Weights of a small image autoencoder: encoder arch efficientnet, decoder activation silu.
Rows from block 0 of the decoder of a small image autoencoder, named by matrix and row number. Rows with one number belong to one channel. Each number is 128 + 32 x the weight over its row's rms, rounded and kept within 0 to 255. All counts start at 0. Numbers have three digits each.
After each channel's rows are labels from the 100 images, of 14976, where the channel reaches its highest value: "peak at" is the part of the image that holds the peak. Only what is clearly more common there than usual is listed. The data: larger renderings of crowded toy scenes.
# convs1: first pointwise conv (decoder.mid.0.convs.1.weight, 128x128x1x1), inputs 0-127
# convs3: second pointwise conv (decoder.mid.0.convs.3.weight, 128x128x1x1, transposed), outputs 0-127

convs1.111:111172109170058161120121160140115057140138153133091163120136116147157164153126120133107117137111077068116084115165174062117139196140167158123060168129113066194205091092126201127141135141080153093142099136076107132155165132131129109101155159111116124131113151118147145116054113114105141162119129157175171131106149135152138162146156147101075140161171135093134114158058115109174123120062
convs3.111:129207197140130152133106170155081139157131108120188094142081088092165106104106112110058089164164108092113155156145148141164080125107136154163130113178158165076153152177118113117096102107169152132103183061112145142095049066102091186136072165119108099172100127172143184119171140143120128134141137104154139125118095136124137102147125139094178086137146123144157174064149134157141182137141
peak at: top centre

convs1.2:113123117111156138145170109074146178167119101113071155168145139134057182192171204156133160115125104120156159112074132119126140112171079142092180136147130150117041110134163120110151192145131116097117126077160179118136126127223095163130160156168132150203126135112119132160150073143140153161140096148114093099166149116143122091137141112095079132145135097203132109124137099083111104073137
convs3.2:106141103147172084108130149182122142096162202107138150093101154135096146170120090140096121128108106119093169141188080102173135105097158179178094093144101094118136099116128138155083172076041092169106155140122136145097119107155132144130140132059111125189127126104123170120126136142147196084177102161092166150109176101140105118145155140097077151050136119162092147190157149074114155175101
peak at: bottom centre

convs1.60:112134159125137132171113152113125131087105178174125221122168128131143113141155038124094073129176115131077139100170118126097149108134127111105141173174182099134192081121123221144167159154116118145123161128156194157128057090185089145172114078110150118108133104202116132127113160145089106120123155131134137093077131092139120132110153124109099127103131086120074139129138090075064110095112
convs3.60:091131173075121130067172158104117093154113112150132142177126174162135094082128201130048133143118098077143105153137119140110144111108107003132102103123140076140163116092131105133111089111101107129127139155154141142174138134093088158103151174138106120096183142150087113114140127086145133163127175141082119103095168072122095152153116133099102044131124134082102079191131104156098111092074
peak at: bottom left

convs1.121:145142144105138165139112123140129106146125164117086147125159112144103186122141187148096133126120077205099127112129111119123143118202141141167146142094156100125191145113077170110171121144176098176116140158144118133142076128124189158097123165122146164114117224113087140182057172141090115115121097129199080123089112186136135187138135090095083118160161063161170133126128110127176076168152
convs3.121:099132142136193104129090180108127169141109127101150128150113181116108175091123118131159130076151122098078148141071129075131126193151132099081119099091134152113096195147113082137127150173159154090102133089072102116096155141146130111107145161117211133086166157148066099123141099166150045119124059111140071085126139143092160131076139111165094192187121182159117127162145087130115150130128
peak at: top left

convs1.104:091127137107155089110194091161146130157151138075077098091127102112167150096109115149125085130164164154081126146120108094138118194145109148191073110138134129108117074117048099110125135147133096160100114129075123163129168099100120145115159154103164111183150146135174139123150111132140098047047087102096144143112100122132161176038097122092153129137117120154135096108167160191133136159052
convs3.104:112169177097150122138075158081119125115118102108142138181125127166119101116185133066172112100127113146144113109190149115097184144114086109114102112092113161104111148086138083106112161145211122100127073158154138172168137156138066082057176077119145079104085144155128101167181124070186104134147096125095095121104110160095089063107111132103125159169130176117166086150110186135122101120113
peak at: top right; top centre

convs1.98:140104174142120135132083158163191079093067158162047114146142147128110132072100137120114104048130153193051153096140134137083126139093151170144145140123176061147082087110108184140163101162153114138107131130088122133141099142140109134072101143192137131158154126197114135117101151157090135140105105124104094073108144181091084136130095157154155136088190114095132162136118077152127091133089
convs3.98:118117117117146134097186147134155120148131149085175156102088143120147110099023082166073143126109132127174139124135124109047150157167223186110142131103165077126150200103168102128123139178113185180134147142107102181126142114157180173158070127111077127154181142160118140133080160165143136098137113184154113148177085133123086149186124165157124141154106096117134123114152150115119119139138
peak at: top left

convs1.44:106148137118143128075133153178134095118115131088111148137141176144119145137177190118084050130140130155130095121133123136140151143175068116153173068091097217090122081117163162121151109138172166122107156143126151076144147161128147150142095102118137099076098168136136103138135122102080105114079127090153165101060137121122121151073064111112108130175129114081119075140140132113214027121096
convs3.44:065102154119084149103125151143081139170146206170150130117149126163111165118114117100094088057166165142143149148158101139113183158159146098139182122145131172056091167130112089119069118093094117128136118098096112084132130118117115128158146121156144126081158132181160070115143157117118148144091145175135121168078179146110091165125153085079219130098143190177097085118146088135150132102074
peak at: top centre

convs1.106:197138123121152138162085137070134147139156163114137066121121105197162073129124125097110108095130116127061126138086141079115120096128126137130040167113149084126184052129176140127145148184134101173134180111141125179124111155172131145140105148118141138130100119172094063065102132117150137056123122078122132112083155151155161192114067105127167117118185152146131171111080151152103134157164
convs3.106:106138151123136146086075126167137151086121170118180137151121195160118191154121180122163113130103113126099088128106093115060146147133149105077114155118177111115161168121107124160085177111123116113115112111134085112144169082141093213222122138121137153124160120186100156167128180134115070086150073104193140112107087145191098098127116145117138147135039137153176086127116153143146130103154
peak at: middle right; bottom right

convs1.12:103109122171070135111174098149087125151140098096068084157120100100145136131141115144150111161129145101125119128139082149117223087125137127132114126103095148093187129062126118108112109127106135099159145040173175126109134155084086188098116097166116109136146108094148178141139141120130073086171156058142098134092134105159160151167144168137096157182131177059219146125131086104140123085126
convs3.12:109146117121037101097148152100131149123083109158108120102158084131070112126126123177168107137137115161136128104123119107148122085114163142139124128171144094146071139119102145089151124064084073133090135163190128025163169106147089051105107112070149201171164138083063096153132083102180121116107157146101131131057157127102128117094153099128111146124131075123138138145100153124087151172105
peak at: top centre; centre

convs1.68:106150084158107132105141132140125141098149161118154135097125101062113130078101111117130124106153166122083151083157073152134102089132110068116104121100118096111126158255169203133161114115133135104104135152194122137134125056119185125094111121121138125097140060118103138139122119120088153049077174101149117103144146135104102149182151166097132124130134123020108116125127123128141145096115
convs3.68:161107099088118075102153125113099067130111121089100169090106126095113120142104098071188103121143128113099159125205145156122143159056152102179104109130122099106135150127121125124081142063117088170192135117115148110078104161153155080169071105143107147115138112073126165113119118165110180085201143142087068148121116080192147089144126105092105105091176119113124186151121160101133108121059
peak at: top centre

convs1.115:057171120105136162093089123166095094157151130133176089112152119091132149131119135127128077133083115127116096124089101110137160100139151096096094078122153081131121099188155096089098114083103113111115055191119120096112000147087161129084168143129095204134130068121142122101157088130133114120153146140146137113134083087159159067112143112090154101161158141152116116139186121094152152152105
convs3.115:134051105133124142159129114110099113177139166129117159154056141132182180095175138118162147156107111146117140127078193130116116089168131167093189142158167113165163133127082136131117119161134171104101131092119122169141110136204129205179088161134129116081185171161134172131089138127086090138129164100133129142167055129172097172147105152095153099172132143157125141067199147146153137137165
peak at: bottom centre; centre

convs1.4:113118119140138143046160134071136117086108138104045140114133111151084152048079130123114096072157116148137195116165142086121146149141090179176139133141128141102179143111115152102130132128112120166115136160095112159144200156123094155106157068133140086134136145116166109185133190104123065108048172126169080124126091107112122145134097187159125160129112122187114126131079087100112096094177
convs3.4:146169127147148144159083178107158150097099179195116159092157148125130115162130102156143142141059123119134150149111133092142073030120126137121103139119192088062111148137096115184118157135145140179153147102085146125136079133105149102089169145128147153202150137157146163155137131135168099091091129113130161135145247147152147148057092168087136189133130117120107089098102085121127118129102
peak at: top centre; top left

convs1.18:118163134121168180201137122108117143096128163178209108089120131107126093125148135155058095115203132082093140083147192092062094064130117110146148123131143187164165075118103168146145119116137091058158169089100154155142116187136105155137148113136140095086137104150069097101094166119099070106137167102096097124103159088107139136142159156135103112172171118141118167153125107128148184144121
convs3.18:096078102124131165146129140103155161143134162157140164137145090120130170147152085151132129116114114160206096109100139068152111105128164100101107104135181139134071133121054051077116065114000218088146167100132113125168160188118135149082108132151127125122092135143107090121182118113106121122099115152124126146123124094170119112125144111098149151118127173132123149159134150158131050159169
peak at: top left

convs1.88:154068123113165141182142143152081092133051163168157143054140149145130206123149147125132078157148129171159146134105108150124144148075121094116178082161110083134105126114154142160123042145150132146115143113046112112136197149188081110134116104173156142156094093162100089138144147157110134173152114089140152115139119115124074104157112147181097114079145149151105106103142118174128148055077
convs3.88:153150132104115175175166126102154166097180116134107104185161124035137118142141129163118145111106123110199093132155126125101133175136048109092156129139151153166161097124174120202164094139125126161136143111157130186165146144118127096083183182169140135144088128103112118145153115085142161093179070103103112161152140113097132193091080174120116058080113079124143119138161106187122135147178
peak at: middle right

convs1.65:108143102112177117099122164129083099092136148147101090082169195102157113060170134096085150100117182127084133151177153150127176128100053156129072151111101145126158201203103140141127129119097153128149128138153093049105102184209164129107145092143121131128174099106102138152170120129088141114115184088084151146117100149096173099127117157098105138058108103108137146092088093115156123122128
convs3.65:110108125123124142156138078093127188127132103102125074161109180111082096136091158137166157133137115103122103165172123188150118151187179075110120120139117094109127065051124152106102166135108151146147140129097118067122112148161110065135119132140131100073095113096100138088121071091123184125125125126144036134107068121163129203152111168182146141113082142118146170179185107140088131142068
peak at: top left; top centre

convs1.107:152167141106148114081099163111105150185119122147107140137093088156085134121155043101128109118117079093146135120122176114097150057103128078134156116118068142140084167171191128065134086143106118132101103156126081140125096240204168154167146188145128116121112085166153134148136107071135180124156081130172113148133130129177109108094146136171085123134149140129127123145188135137154143159083
convs3.107:118091158078102193128099117145091099086099098078185148149165107227100131094080103148124114062127128132118174122092147058093172090094138110163084113129192108135112109175110159150143080153149134136154174119183109093159100099161160091099109061142117115155164090134066184116153141169162115134116105132143098110143125118164077125159126133070113142116107176074096136127138154134137143168115
peak at: bottom centre; bottom right

convs1.8:169121157136044128072125158151099120107110135107140115140161134135116190145179162104122092135145111103141143115151125098128157092126091136178183033057157116099117134211142139151126234094151120117104133152144152075123169123107122160119147194149119146170127139102159117133134108114151138164167090105163114132116133118101143150166157126136141134098111118174125162142053105097201093089059
convs3.8:098191154151126071102149126129149103078141145148096156147131126098077108168115109161164160122159120129100120132111069095149069115104146131133110206157194064071170191117157137145116121080131129108115133135188134153142122138178144071127069174150168154129128123105133188101109143147155194092145125055105141128136099117074102082155111106108134153176144095121201112125135168165138112113189
peak at: top centre; top left

convs1.99:123144120113138080128157140117123131227161131055192100095118131090115112125136110129110173124076127120139150154131078097177122119109099122115070152160178173141164212082159084107134135091148102123125095122176107111117151173188141131054098154147108140122123189045098129111157059117172105185123122153141134095144118123136078115177190092159167144157120122158162146122143148113162123127119
convs3.99:150159131113094163119112160117071150098120082108095138117140086126126106133160102146188062115133157145135135093121134118154096122077101027119084129141124102101118121127136100133141098129150131146163158120106142109128148147053166088051171103105163163128100017069114111160155121115132081141137121151150126149100255131101118125110059072131112134106106113124106112134108117145118154105081
peak at: bottom centre

convs1.54:133165144133146136155125121162121111070094108167170132058167136123089115115127157166103119163111050095120192090146163113143148114100129153098164161112160128130149125187112157122140068098098090167135097117123126154114002116125098100089091168109113132120085086059104115143150131132104084185140145068155150114071122137117106148076088164075079133113088095155160127126143149132121175108090
convs3.54:089088110116144160127128087118118153138079189122127151125161149095160223169112169229134167161117155170120087149076138120151114162114157130183109090136109133156181174124154093059131163163116162100104121096111142122120116098140113151188118144101113144146200137138103153116151112116091125168118089159195131115120098169144170187176146114116138190145126147131109120124177158157139049095130
peak at: bottom centre

convs1.33:080138129141158130112128153134165111139137118126125198102160119126119154051131172133081028113124074142084108095138089161116099152121138117103081156133107125127140126165125157078107110130103105141115171182106131093118122107053178090136171113094111108134188066156117104108133107204125094098077153139148135122132158161108135103137139172107134121156120076045114088137182118118096141225155
convs3.33:110136167152163076135136121159134144154139164153106085120100087099135124212112151171191107223128078142121088158101114111132115090141153160115114164102115141106128106148133100102156172077093114129133093094160136127136174075236128147112153133111067119166107111155132097123106123072154146084107103141154119130150114128093161133186094201146135153210116155144141153169159153100127127070165
peak at: bottom left

convs1.11:179092127142135117161120168158100117098101213146201170096148127120110111118114130077099110069150096100131144087145185135089090106147070197148135140116180167132138157193089179106142085106098095133119110170082133134157122161115187130160105139061098149113115108133127125139100181078081148125140132123113077123164162130114141192173068136150103088134168121058132170152109092122136111156126
convs3.11:153134133125134104118141076143148153161159099130141094089159057130100129129109081136175123117073144086215093131085160174100065151169105175152174149073114163053154167111115132151151199167130107139150158107124127127141129073146137121100132132162109106111073156163110079129071118142110130158118135151138182147068112087147144153124163144111208148160134076114127104091175127154145183144080
peak at: top left; top right

convs1.0:106174141132093159155167150148134133107115135214156133159157195144161088140181145125078147118150140096103089102106154108144100131135104149138118085126176120125143090113101105089124138114150084123115203151078172129148033137146040109148099087120161114124098060189148125134086110062115133192129130146092125145100118094120183117102107101140100117111108075091169163179095119124074150132140
convs3.0:090078120127110090131082085163187084100077108102100143122112139119142131134119096076101134133126133132134176151117145093207103161111123141096094129122121088148125125167104197064157145129152126144126106095141106110102153088119127114089059124168194110178143164139118103213124189121139108133073116101096079105136094137168125091183138163076160068179151134128065167123163155124095106080154
peak at: bottom left; bottom right